python train.py --train_examples=26041 --vocab_size=59 --encoder_mlp_ratio=2.67 --encoder_wave_strides=[5, 2, 2, 2, 2, 2] --encoder_layers=8 --text_encoder_causal=false --text_encoder_layers=6 --text_encoder_norm="layernorm" --text_encoder_norm_position="pre" --text_encoder_mlp_ratio=4 --text_encoder_inner_norm=false --steps=3900 --epochs=19.2 --lr_schedule="wsd" --warmup_steps=190
Rows from block 3 of the audio encoder of a small contrastive audio-text model, named by matrix and row number. Rows with one number belong to one neuron. Each number is 200 + 20 x the weight over its row's rms, rounded and kept within 0 to 999. All counts start at 0.
After each neuron's rows are labels from the 100 clips, of 14976, where the neuron reaches its largest size: "peak on" is the class under the peak. Only what is clearly more common there than usual is listed. The data: melodies that start on their tonic, played by one synthesised instrument. In brackets: how many of the 100.
# u: gMLP up (value half) (encoder.blocks.3.mixer.u.weight, 512x384), inputs 288-383
# v: gMLP up (gate half) (encoder.blocks.3.mixer.v.weight, 512x384), inputs 288-383
# out: gMLP down (encoder.blocks.3.mixer.out.weight, 384x512, transposed), outputs 288-383

u.184,219,205,190,198,193,254,186,195,196,172,198,243,207,175,209,190,213,246,223,201,187,191,212,178,193,235,211,197,190,206,177,179,187,160,215,234,236,213,194,198,168,215,204,214,202,196,207,205,193,207,227,222,183,217,202,162,196,171,249,207,200,234,189,221,202,184,200,230,212,215,179,197,186,192,178,204,207,180,227,204,190,201,211,203,197,147,190,169,184,247,203,243,163,205,204,179
v.184,171,200,208,191,192,200,188,182,197,192,219,226,202,262,221,214,190,214,155,188,191,165,186,172,218,210,210,223,207,228,168,197,196,205,183,194,199,184,191,200,203,195,210,172,191,205,184,210,216,219,212,178,198,213,216,236,175,206,196,225,201,221,168,216,197,209,233,201,192,181,188,190,250,181,193,199,206,212,193,179,178,180,221,204,239,171,191,174,197,184,209,200,213,221,204,208
out.184,231,171,188,185,190,177,191,240,210,205,175,203,181,226,202,188,197,180,178,215,233,215,210,196,193,189,207,200,195,218,235,238,219,188,194,185,185,218,212,223,232,259,202,177,226,222,211,189,209,194,226,228,209,182,241,210,192,217,193,204,218,188,224,198,171,206,205,206,180,228,196,227,202,206,200,220,196,207,200,214,234,231,207,223,157,179,219,242,238,181,218,223,198,204,178,216
peak on: D#6 (43)

u.34,182,238,200,184,206,196,218,221,188,199,203,209,192,218,232,212,214,181,172,235,175,216,217,199,178,194,204,177,179,170,196,173,178,183,222,192,206,193,182,219,187,176,143,207,187,190,217,201,197,189,205,209,211,178,236,204,230,188,186,204,165,205,183,196,225,162,178,212,215,195,199,227,200,208,201,206,227,175,241,182,208,201,206,196,187,220,189,213,186,173,189,173,216,160,228,198
v.34,182,186,176,182,187,185,170,204,186,250,204,192,219,200,168,227,183,167,177,217,162,196,193,188,211,234,192,218,205,234,204,198,221,245,190,181,195,204,192,200,193,208,212,204,233,175,200,205,228,164,193,210,157,181,215,177,213,212,199,217,217,209,242,189,191,220,227,179,201,169,198,221,248,202,196,221,220,176,178,189,218,226,213,219,173,207,190,200,192,207,220,209,177,210,185,191
out.34,198,215,204,176,160,213,168,188,229,221,200,213,239,174,189,207,226,197,198,180,178,185,172,211,217,203,178,199,213,210,216,211,165,198,177,221,206,227,170,185,187,205,202,223,186,207,205,231,224,224,165,183,171,220,214,185,198,194,208,200,193,206,200,212,173,229,179,208,183,209,202,175,244,221,229,202,163,198,161,208,201,195,214,212,198,176,234,225,183,220,167,183,177,208,196,172
peak on: F#3 (58)

u.96,199,240,200,244,213,210,190,228,193,195,200,200,173,176,213,226,234,144,196,209,209,214,196,214,168,200,172,182,184,207,220,214,218,194,264,208,202,224,207,174,201,223,202,179,172,245,231,190,180,204,198,198,202,220,197,206,230,221,199,220,188,247,213,186,227,180,204,201,226,192,204,217,217,230,212,173,170,215,202,223,241,193,204,208,211,186,196,212,226,186,206,167,197,186,168,210
v.96,195,192,215,195,198,226,224,205,228,189,187,209,202,198,200,175,169,216,208,205,187,199,213,202,189,205,201,206,173,226,222,210,209,181,226,221,152,190,193,194,203,189,185,216,191,208,211,167,172,192,204,180,200,239,208,214,200,203,171,200,175,217,187,196,190,191,185,203,230,195,214,183,216,244,247,178,212,211,211,174,241,198,225,208,205,203,182,221,236,215,166,191,209,164,174,175
out.96,159,202,163,211,186,223,182,223,204,204,220,222,208,237,182,207,204,231,208,202,201,221,216,227,176,187,182,183,231,247,188,180,164,201,181,210,173,203,219,243,192,200,184,185,217,185,192,203,220,204,228,182,165,211,178,187,153,186,217,168,230,186,198,183,192,179,246,239,181,225,207,216,190,191,193,206,213,196,198,200,208,236,198,170,227,188,205,163,221,139,181,224,232,217,208,216
peak on: G2 (48); G3 (37)

u.361,169,217,233,161,168,203,180,208,218,168,219,232,213,194,178,175,237,213,198,244,200,176,204,190,196,206,209,174,212,225,181,232,209,141,226,176,213,181,189,203,216,229,192,186,236,190,210,207,213,199,202,174,190,190,211,220,196,219,227,184,206,215,211,186,242,218,176,171,204,228,165,201,194,200,216,194,193,200,179,204,217,175,183,167,226,178,180,232,189,150,231,241,138,227,220,204
v.361,208,230,194,176,205,162,214,202,265,169,250,213,153,195,175,175,200,202,162,218,167,168,173,192,198,198,194,222,190,172,195,218,150,189,235,199,197,213,185,188,209,207,185,207,218,194,212,215,196,175,186,199,156,174,186,196,200,192,211,215,228,199,208,193,227,226,179,229,177,195,205,197,192,206,159,220,193,173,174,212,189,194,195,197,226,201,179,206,196,155,159,207,189,256,208,203
out.361,229,199,222,189,210,194,220,202,194,197,168,178,177,200,148,184,194,216,185,189,181,197,177,168,178,228,249,185,204,195,174,230,198,205,217,224,222,207,197,214,183,177,266,186,216,209,223,190,178,191,205,179,194,169,188,156,202,198,202,219,200,205,214,198,164,207,188,178,234,180,195,241,198,184,195,210,209,200,209,209,189,207,203,189,190,219,200,173,200,213,195,211,200,222,200,188
peak on: no note (98)

u.145,201,184,180,197,206,180,215,248,198,203,191,183,170,213,207,186,202,203,204,210,186,199,236,248,179,197,191,188,164,190,211,197,183,202,213,174,228,221,184,193,220,197,221,193,220,185,210,219,176,178,153,179,189,164,233,212,216,200,180,161,190,208,175,158,217,204,226,229,218,230,181,178,213,186,219,224,180,190,208,193,231,176,214,229,175,222,186,190,191,204,203,194,160,198,168,219
v.145,205,194,223,223,197,219,217,207,216,208,195,245,182,177,233,166,187,199,213,180,174,193,228,250,186,199,217,214,191,195,204,210,192,220,169,223,210,209,215,175,192,163,200,202,197,187,166,199,206,177,160,186,220,211,224,213,216,191,161,195,176,180,210,209,207,176,166,226,196,203,223,198,194,215,189,176,136,174,192,202,183,248,174,193,229,170,212,165,192,226,192,228,165,193,182,216
out.145,176,208,243,195,172,195,221,201,210,167,179,191,212,189,182,216,213,221,195,202,210,226,179,182,205,208,229,207,207,226,210,188,214,146,204,245,157,193,227,188,183,204,200,167,207,198,222,224,171,209,215,206,259,190,216,181,175,228,200,219,199,204,217,192,230,195,206,164,204,152,223,179,185,202,206,208,204,200,184,214,178,205,197,223,212,160,213,226,222,183,174,219,209,207,228,205
peak on: no note (95)

u.206,183,223,190,209,209,216,185,166,187,208,221,204,183,243,188,191,198,192,151,204,215,241,202,169,197,164,186,199,202,239,154,197,182,233,232,195,195,206,213,210,213,224,201,222,173,195,186,194,154,203,202,180,173,166,184,216,197,198,193,184,194,196,211,223,208,197,201,196,228,136,177,206,183,193,215,224,199,206,233,208,190,236,197,202,205,219,234,191,198,163,158,207,197,198,201,213
v.206,222,210,179,188,208,231,195,200,209,221,222,196,163,193,187,228,226,207,223,212,196,177,198,198,185,181,202,250,191,202,185,202,261,192,210,160,182,205,181,206,170,213,203,211,220,189,221,223,198,183,222,220,192,169,214,172,182,197,230,184,221,169,181,208,207,196,204,187,238,222,160,203,187,171,191,188,207,197,199,199,204,172,203,188,214,168,209,211,207,191,181,212,210,180,198,218
out.206,207,175,174,170,178,206,223,236,199,194,187,211,212,204,218,201,172,198,192,184,226,186,223,201,199,198,180,239,228,200,230,213,182,223,223,186,203,196,224,186,185,182,218,200,221,189,188,187,212,180,199,209,201,193,188,215,194,205,197,180,189,178,194,202,205,170,217,222,195,247,230,178,181,174,186,195,185,192,183,191,160,192,212,175,236,210,217,203,189,227,239,188,186,186,217,220
peak on: C5 (66)

u.355,197,191,179,236,217,202,220,232,187,193,213,168,213,181,201,211,218,183,177,189,203,210,220,246,184,201,223,249,188,170,191,215,210,196,215,198,186,217,173,202,196,219,205,216,206,199,183,205,220,204,192,228,163,209,253,191,215,209,230,194,210,177,213,206,183,246,218,201,205,204,179,169,198,193,209,217,204,221,182,231,180,170,159,178,192,174,195,170,205,209,206,196,188,210,241,181
v.355,192,219,182,194,176,187,176,205,214,177,187,192,209,227,211,190,199,199,216,196,204,205,202,185,199,224,185,192,184,208,204,219,211,183,209,217,187,231,173,186,198,203,220,186,200,160,218,242,233,180,201,174,189,193,162,189,191,189,161,162,199,193,217,223,241,215,193,204,183,221,203,218,202,193,195,201,217,197,199,180,195,223,189,229,219,222,147,207,183,230,172,166,187,209,190,214
out.355,177,208,209,192,197,227,165,201,203,183,189,235,231,205,184,208,183,180,223,206,229,198,216,206,179,198,219,164,219,220,202,196,167,182,166,178,225,216,210,196,209,186,180,181,168,242,196,221,200,206,206,196,164,148,215,226,187,186,150,205,187,182,200,181,205,178,150,199,184,173,202,240,168,231,194,179,207,184,221,175,221,210,184,211,183,203,206,198,188,164,182,180,206,187,174,195
peak on: A#4 (56)

u.76,193,214,169,187,209,195,187,193,176,204,179,203,202,209,209,183,224,194,185,192,181,144,179,215,189,185,204,184,228,189,192,221,203,189,199,224,191,215,244,174,178,195,203,221,173,200,210,207,184,216,252,218,206,229,239,215,217,196,164,202,212,179,221,195,192,214,180,180,217,205,209,185,179,232,209,161,176,204,218,235,230,218,175,214,215,190,186,161,211,200,186,206,198,184,171,184
v.76,183,172,226,214,193,227,167,208,204,192,198,180,198,192,170,203,187,205,190,213,164,201,183,201,189,186,207,185,179,225,193,215,177,216,238,221,197,205,221,212,164,188,207,204,196,205,186,209,217,207,224,237,201,244,184,214,253,213,195,208,203,191,209,195,213,187,171,184,248,188,169,195,201,217,190,199,165,199,187,194,224,166,207,224,216,185,190,211,207,204,167,233,219,187,170,208
out.76,212,175,201,223,220,175,228,207,201,235,228,225,219,193,218,227,172,213,197,204,213,229,216,203,183,215,234,196,209,205,236,182,223,194,191,172,201,186,180,210,208,218,197,242,219,177,167,169,166,172,199,212,186,235,185,195,188,203,221,200,227,203,218,233,228,167,230,198,221,187,205,189,185,190,199,199,229,207,185,181,203,185,199,168,215,182,173,232,170,212,198,163,217,208,187,234
peak on: G2 (92)

u.253,208,222,200,193,162,174,180,223,165,182,184,219,227,223,206,189,169,194,187,213,186,189,160,187,154,214,190,207,204,245,222,209,184,211,209,191,213,167,214,184,197,223,191,204,168,189,183,203,185,206,229,182,212,192,177,194,197,194,240,161,214,206,217,203,205,224,198,184,168,188,172,224,174,183,172,187,208,171,169,196,226,206,212,172,202,187,194,212,181,198,207,202,200,211,158,173
v.253,211,222,226,230,170,181,179,181,175,197,189,210,203,211,215,194,211,217,246,203,215,175,195,186,189,201,219,216,207,239,165,217,174,204,195,226,195,184,197,200,176,185,215,267,226,202,186,199,169,157,182,181,177,223,207,208,210,197,166,169,197,202,220,209,207,178,176,207,164,203,197,221,191,215,168,186,216,175,192,205,198,200,213,189,208,157,186,219,193,189,200,185,197,211,215,203
out.253,202,186,207,221,197,206,217,195,189,224,195,187,186,225,223,194,235,191,231,177,205,173,195,165,250,209,230,198,228,162,208,185,197,177,204,194,180,202,192,157,190,204,180,200,186,201,167,183,205,209,242,206,185,191,232,197,226,210,193,227,202,216,198,175,204,206,212,220,208,205,191,196,207,225,239,218,199,200,182,204,211,213,175,207,163,188,207,239,211,213,203,217,194,179,236,195
peak on: G2 (53)

u.422,188,172,177,197,146,180,218,215,218,183,204,204,218,188,203,198,196,221,212,208,179,183,155,176,230,208,227,187,230,175,210,227,189,214,220,208,215,242,206,209,175,219,204,176,169,215,207,211,199,174,232,198,205,191,189,205,217,204,180,205,207,199,192,220,189,184,175,195,222,218,239,204,199,195,170,205,181,234,225,200,205,213,201,169,199,200,193,220,191,219,206,169,240,210,228,181
v.422,195,184,205,189,212,204,185,197,214,198,233,229,183,177,173,197,260,227,212,197,181,185,193,181,203,237,213,217,215,208,209,193,208,170,199,189,176,211,173,222,197,200,188,185,189,208,167,206,215,186,197,216,192,201,179,231,197,203,158,167,228,185,197,192,182,204,190,207,224,200,230,223,203,235,222,225,210,221,191,202,231,192,201,218,206,205,160,257,206,209,169,192,198,225,200,216
out.422,223,207,211,218,215,220,225,213,169,179,205,205,188,204,222,177,183,215,211,225,234,195,184,204,182,185,163,203,200,239,203,215,215,206,164,199,207,193,233,220,143,211,220,192,235,213,200,170,215,181,192,213,200,159,200,200,196,217,204,223,181,200,235,232,214,202,228,170,174,212,196,247,231,225,192,187,185,219,184,180,210,229,196,214,182,225,229,205,206,224,184,193,218,227,177,231
peak on: D#6 (40); D#4 (29)

u.91,186,195,190,223,187,201,236,202,183,209,208,196,195,153,161,193,202,216,211,207,169,214,175,232,174,196,208,206,176,217,179,216,178,220,154,186,217,196,184,185,196,167,181,216,232,170,195,216,214,200,194,243,231,186,216,240,204,205,202,214,192,191,197,205,195,197,179,207,229,251,180,209,213,221,189,190,168,213,175,204,206,181,222,212,191,232,196,217,210,162,178,188,206,206,235,217
v.91,240,199,196,210,182,172,195,195,248,201,217,205,208,168,185,219,190,185,203,197,188,209,212,210,188,210,174,228,202,205,195,179,174,195,200,195,193,204,228,190,181,193,211,204,204,172,213,197,211,165,187,191,184,197,178,214,174,262,198,180,199,147,205,178,235,196,205,201,205,229,237,176,187,191,199,192,225,217,217,198,212,206,221,238,200,208,202,200,182,175,178,198,197,203,173,215
out.91,217,221,227,190,216,211,234,199,208,179,215,186,187,195,196,201,187,171,183,205,222,198,230,172,189,222,190,196,193,224,202,219,224,217,197,207,200,190,204,194,184,207,226,194,206,198,172,202,221,174,210,191,213,210,242,242,200,211,199,210,207,206,199,191,215,180,234,204,195,182,229,179,175,196,173,174,187,203,202,201,177,217,157,184,218,213,196,174,192,180,177,230,183,236,205,187
peak on: no note (98)

u.12,197,194,212,189,191,210,207,204,202,176,211,204,181,224,214,213,241,205,170,197,189,193,153,203,223,207,199,200,152,183,220,213,193,200,176,221,222,244,205,202,212,199,151,204,175,181,209,202,224,186,167,208,203,184,186,202,185,189,196,216,203,232,162,194,181,198,200,204,227,215,187,196,162,206,228,208,179,217,192,183,164,217,194,227,210,213,184,190,223,206,212,206,228,226,159,193
v.12,208,209,181,247,185,207,184,217,191,233,177,213,194,208,205,217,180,205,197,190,197,196,198,195,207,203,174,203,211,172,234,191,198,161,190,207,195,187,205,240,192,197,154,194,202,179,242,221,228,204,215,180,196,177,187,217,186,207,188,188,217,237,203,195,203,214,258,178,263,177,201,180,199,193,188,171,164,221,227,203,199,219,202,244,217,217,213,199,245,208,176,210,197,186,220,194
out.12,180,199,175,201,190,203,210,210,195,197,203,181,235,252,215,213,218,153,186,180,178,193,229,212,188,181,202,181,218,224,184,173,213,194,208,167,191,197,199,194,226,218,189,228,220,175,226,198,196,216,199,180,201,185,190,200,200,218,201,164,179,184,238,189,168,236,188,212,242,210,159,200,236,197,222,162,198,213,244,164,204,224,195,195,212,182,191,164,181,210,186,214,194,185,218,188
peak on: F#3 (45); F#4 (29)

u.197,217,166,217,185,207,226,206,216,192,176,189,172,199,202,211,197,197,216,185,218,224,184,186,187,208,192,207,205,181,179,208,229,163,212,193,215,213,234,178,241,173,217,189,208,182,190,165,220,198,199,218,207,213,192,168,192,221,207,196,220,194,222,206,195,217,206,195,207,205,191,201,186,217,158,182,177,198,228,194,209,167,204,196,215,180,183,221,222,193,183,160,234,208,186,205,241
v.197,173,210,193,203,221,219,179,212,209,203,221,204,236,209,206,208,200,199,194,202,238,215,177,208,210,211,247,175,193,231,227,162,216,190,199,205,208,192,210,220,198,196,167,190,192,184,215,216,214,174,229,196,184,203,203,172,196,204,170,226,199,223,227,216,186,194,212,216,180,175,205,195,227,196,196,181,197,202,185,192,247,192,212,244,190,188,193,201,172,182,194,198,194,192,197,237
out.197,194,201,215,220,170,202,214,179,186,182,231,191,233,206,180,212,191,194,193,205,190,207,202,202,149,202,195,196,205,216,211,198,209,212,190,204,183,187,195,212,201,175,165,145,205,217,211,183,175,173,189,184,207,166,231,198,196,186,229,202,239,198,207,202,196,193,208,200,165,181,227,201,207,204,198,201,190,222,241,208,243,200,176,224,171,191,240,180,227,217,179,228,194,230,197,192
peak on: D#6 (59); C#6 (29)

u.75,191,186,198,194,178,209,164,188,182,200,205,193,200,211,204,196,203,206,186,238,189,193,219,180,195,233,232,221,174,233,192,172,182,179,196,173,193,166,206,211,202,158,203,201,206,192,208,179,206,202,221,203,189,206,231,182,201,174,217,170,215,219,189,233,194,198,200,217,204,195,222,169,160,189,171,198,193,183,189,188,160,179,217,216,201,237,172,197,207,215,219,210,177,180,217,216
v.75,181,152,196,201,203,213,231,169,167,197,151,159,222,167,195,191,200,180,190,203,214,166,192,164,234,185,208,203,195,229,194,193,183,182,215,206,198,192,232,191,195,222,181,191,178,228,160,229,196,198,190,187,223,186,223,179,192,192,206,200,208,238,196,188,217,207,201,191,184,178,148,193,191,236,164,185,165,205,205,198,198,208,164,216,209,185,185,194,189,201,195,237,182,201,220,217
out.75,205,206,192,232,212,164,223,173,182,199,179,182,209,168,203,214,214,197,174,203,264,189,208,190,219,191,194,169,183,220,217,207,208,184,188,247,233,230,187,197,222,216,215,182,227,199,184,229,187,213,191,218,201,189,183,195,189,221,195,231,201,229,236,177,207,194,175,165,174,232,208,218,227,197,186,155,184,237,225,170,203,182,180,220,206,203,201,189,190,197,165,211,184,148,182,197
peak on: D#6 (77)

u.369,183,185,179,162,200,212,191,190,175,232,195,216,203,193,224,228,237,171,197,215,205,222,205,237,224,181,219,214,183,224,221,203,188,184,195,214,206,198,201,195,234,201,190,218,227,181,172,241,212,176,235,185,227,177,183,195,160,172,189,230,161,228,197,206,191,212,238,185,197,196,187,206,207,190,227,199,178,206,229,188,215,211,221,235,190,196,216,210,181,176,212,220,208,167,168,179
v.369,170,207,217,182,212,135,208,207,195,196,214,155,174,191,158,170,192,197,183,193,224,187,213,214,177,212,224,197,182,223,211,188,182,235,188,206,173,204,149,214,184,223,196,182,180,215,217,218,203,184,205,217,214,182,222,196,191,190,166,185,243,199,206,220,154,230,176,177,163,182,200,187,216,181,212,160,236,191,200,218,177,209,183,195,227,206,177,181,222,231,229,215,183,213,220,202
out.369,224,211,201,228,178,205,180,240,179,209,214,235,217,221,207,186,180,214,199,217,211,194,213,188,191,188,218,187,196,166,188,181,203,154,249,208,191,253,175,168,196,169,234,212,194,212,224,192,186,200,214,194,183,222,192,206,188,199,215,197,191,204,196,193,207,206,209,202,221,181,199,213,222,222,203,223,207,199,195,193,201,212,163,222,215,233,241,172,207,211,187,202,215,192,187,212
peak on: F#3 (59)

u.252,179,200,196,201,179,223,197,204,224,213,192,161,201,242,233,218,202,202,193,162,185,169,211,212,186,241,248,190,198,226,164,198,155,239,178,206,170,216,212,181,187,191,217,203,199,201,231,189,190,201,220,197,160,200,206,198,202,194,138,224,179,220,196,196,204,192,166,237,182,228,154,219,180,180,227,199,171,192,235,205,218,174,200,224,224,203,241,223,178,193,172,221,163,213,174,207
v.252,195,209,216,187,212,203,196,210,229,211,198,191,225,233,197,181,205,200,174,211,172,181,173,232,205,205,225,210,159,221,176,166,240,207,202,172,173,203,235,194,203,192,207,217,224,199,186,180,177,201,196,196,202,223,220,183,214,199,184,178,178,221,227,230,202,171,160,201,187,224,175,203,203,206,210,189,154,183,203,221,217,170,206,201,215,231,249,199,234,202,198,182,189,174,197,202
out.252,191,212,216,221,180,207,189,175,190,214,186,184,207,166,213,193,169,197,202,233,171,201,178,202,197,185,192,222,215,190,220,227,213,227,203,228,210,188,184,195,199,229,223,220,227,219,191,181,209,233,183,197,195,247,211,219,217,194,224,206,170,182,218,190,215,198,229,178,181,230,170,169,182,229,210,174,175,209,171,210,201,225,197,181,198,180,197,191,195,201,198,192,207,172,201,222
peak on: G2 (54); G3 (32)

u.279,175,215,194,244,199,225,208,200,225,193,177,218,192,179,224,202,212,223,195,180,192,191,207,203,174,203,205,208,222,184,182,164,185,224,193,182,202,194,226,177,216,169,201,184,178,183,202,198,250,196,175,170,214,188,208,233,208,225,163,194,179,211,221,207,193,184,220,233,213,207,221,195,188,199,217,162,193,213,218,257,202,189,237,205,229,187,191,222,243,205,167,186,234,209,192,206
v.279,193,201,188,207,194,186,196,179,199,167,184,194,181,201,213,201,212,223,193,187,193,177,189,187,188,215,198,191,147,177,199,158,230,218,197,194,200,162,226,221,211,211,215,190,199,201,195,232,195,187,216,205,236,182,190,171,249,204,152,166,188,203,171,175,240,207,181,217,191,195,174,189,197,183,185,217,207,200,192,219,199,181,224,162,208,188,223,185,176,220,167,205,186,215,207,202
out.279,202,215,199,201,175,200,212,198,224,212,189,208,212,167,194,209,182,162,203,215,228,170,209,199,203,216,192,161,189,203,167,235,232,194,186,198,200,183,173,221,208,211,242,202,217,205,209,201,190,177,202,194,176,187,169,205,196,201,199,217,224,223,188,215,194,211,171,178,220,170,188,212,189,191,201,205,221,255,194,174,159,198,202,194,170,171,206,207,153,184,207,205,182,193,189,206
peak on: A#4 (85)

u.239,167,198,169,206,145,204,198,180,175,192,201,217,168,205,168,244,191,216,190,199,161,183,204,205,229,219,230,165,189,191,211,188,216,188,236,175,215,176,170,250,184,171,176,182,197,206,167,206,202,196,202,226,194,196,194,185,211,203,167,194,204,180,177,170,192,192,175,206,201,192,200,189,221,207,212,200,192,167,195,186,218,207,205,161,206,171,243,225,190,206,159,202,202,179,227,184
v.239,198,193,163,179,149,187,176,188,164,210,160,187,215,178,191,226,179,201,216,218,195,205,189,223,186,204,210,168,233,194,187,192,196,176,210,210,192,203,189,200,206,226,209,197,180,172,186,202,220,205,206,196,185,195,190,233,208,224,188,183,195,185,207,202,187,227,197,223,219,199,219,204,163,188,199,227,197,182,196,227,233,228,220,247,181,210,201,211,194,206,225,213,199,185,194,169
out.239,229,185,197,175,202,173,223,185,207,206,209,177,199,216,177,150,179,178,193,166,223,191,211,192,180,181,174,207,164,212,211,216,192,204,171,202,185,254,229,158,216,208,206,192,176,191,226,196,221,202,195,208,180,213,174,231,203,206,221,183,222,178,202,238,201,199,216,200,214,202,177,185,182,170,184,191,190,189,197,202,179,238,248,247,223,179,197,192,238,193,208,207,185,183,200,208
peak on: A#4 (75)

u.207,203,212,206,218,220,231,206,173,208,211,181,202,210,202,194,211,195,199,203,211,195,219,221,198,211,198,201,234,195,193,206,193,189,215,230,218,212,183,175,205,202,189,202,211,225,183,216,191,209,198,186,175,177,256,202,225,210,205,210,173,192,208,170,222,225,185,240,207,202,184,195,178,182,238,193,176,205,183,181,197,209,206,183,195,197,202,197,246,189,213,216,222,202,201,195,217
v.207,209,227,211,189,195,182,218,235,205,205,182,195,189,175,182,187,175,217,191,194,189,202,243,151,236,214,180,200,201,201,201,216,220,201,208,224,176,170,223,203,209,167,195,215,222,195,195,205,196,185,157,211,189,275,208,229,181,197,201,176,213,195,163,199,202,203,216,230,187,183,182,201,199,211,233,186,182,195,169,179,191,196,182,163,238,180,218,252,180,201,219,212,158,198,179,208
out.207,221,210,188,200,165,196,188,205,183,232,192,236,215,198,186,184,223,235,192,186,202,198,196,216,168,226,216,143,184,220,218,188,169,171,211,213,178,196,232,209,222,232,212,174,218,193,196,182,187,195,205,232,151,234,156,216,203,185,174,161,212,218,189,224,247,189,206,219,201,214,182,199,199,208,222,230,196,198,187,177,233,191,199,198,210,197,196,209,168,207,174,194,181,164,184,219
peak on: G2 (85)

u.66,224,198,209,181,200,235,189,156,226,164,182,167,210,186,192,228,212,221,178,181,201,189,214,198,229,199,238,158,172,210,206,161,193,218,187,206,209,204,215,197,218,193,207,200,216,182,196,179,187,218,179,204,214,211,230,180,197,217,233,193,240,216,169,233,231,203,225,178,211,222,190,223,202,187,174,197,202,179,227,195,211,213,233,209,209,227,215,226,234,199,192,185,186,186,203,212
v.66,183,191,206,226,182,234,228,207,186,213,190,205,184,189,221,194,180,208,221,226,174,210,191,202,222,197,225,196,167,197,169,176,207,174,178,163,213,192,200,223,210,209,184,215,217,253,202,158,192,200,183,193,229,179,235,164,244,211,205,210,190,190,212,221,166,187,177,182,183,191,196,194,204,225,192,198,199,205,207,174,198,168,212,218,234,161,178,196,217,239,177,202,206,171,191,196
out.66,197,265,237,169,203,161,205,240,158,182,193,220,178,180,202,192,207,151,203,211,202,208,236,178,179,193,187,201,223,181,182,198,213,187,205,187,208,221,198,199,182,214,216,213,251,198,212,232,212,202,198,198,231,220,211,215,220,191,212,231,243,219,214,168,172,200,200,221,219,189,201,219,192,233,214,174,218,196,188,190,203,187,211,198,174,215,203,183,174,198,169,177,212,182,209,229
peak on: D#6 (36)

u.309,220,192,198,177,220,251,192,167,216,182,243,192,255,194,168,210,188,187,211,217,240,232,222,201,202,170,202,200,197,155,221,192,240,216,203,205,197,201,202,195,196,198,177,189,203,210,144,232,188,177,168,190,207,191,210,202,173,226,150,207,213,199,199,230,199,203,229,197,212,216,220,189,230,182,202,180,237,204,196,209,211,205,189,174,189,200,215,215,233,214,195,197,211,205,199,201
v.309,210,174,180,182,194,223,180,186,197,195,239,162,186,175,201,178,186,184,207,169,222,212,214,181,201,191,186,183,205,205,232,214,184,210,199,189,177,175,239,172,180,203,194,193,215,228,200,187,157,242,173,190,166,212,202,190,162,224,175,209,188,203,181,194,217,197,235,229,150,180,208,185,152,163,198,144,217,208,238,235,225,217,201,168,173,141,184,227,237,210,150,186,170,195,241,210
out.309,201,211,168,205,211,205,228,180,191,214,219,171,202,231,213,180,195,168,182,185,223,159,200,211,235,212,174,187,182,215,179,189,192,182,173,211,179,196,199,200,185,222,212,199,199,183,206,188,185,194,182,233,181,184,171,152,207,193,188,187,166,193,216,158,177,199,176,158,181,195,196,164,190,236,223,223,168,201,179,238,219,182,215,227,169,158,196,174,217,178,206,200,184,188,190,207
peak on: D#6 (56)

u.260,188,173,208,236,191,193,210,195,219,193,207,178,196,198,190,204,181,196,201,191,203,222,232,225,176,192,192,185,193,177,192,220,203,221,198,180,204,162,218,178,208,220,196,181,164,211,203,207,189,212,184,194,199,185,173,211,217,197,176,210,226,175,200,181,183,188,220,240,228,233,197,238,203,202,208,233,191,210,191,195,178,188,203,192,251,190,196,215,195,218,207,174,205,194,202,193
v.260,194,175,203,234,165,197,199,200,227,204,216,203,182,229,157,202,167,208,197,192,212,167,198,190,191,178,211,229,176,202,200,207,220,195,194,201,170,163,189,213,190,220,200,194,168,236,204,231,205,221,182,165,224,188,212,215,200,213,205,188,186,179,203,175,181,189,207,224,181,192,176,217,211,198,196,180,169,174,200,192,198,183,201,172,191,194,204,230,185,230,216,190,213,193,201,190
out.260,192,190,191,178,224,182,215,229,230,207,178,193,226,181,200,200,199,208,233,185,195,188,189,207,181,205,192,186,194,215,215,263,225,155,230,208,219,208,194,203,205,180,203,175,182,197,232,201,194,182,234,246,190,197,181,180,160,210,194,182,185,216,223,242,219,225,183,224,164,220,166,200,194,207,218,192,160,161,200,214,206,190,218,209,161,170,203,216,192,211,234,197,208,212,179,167
peak on: A#4 (82)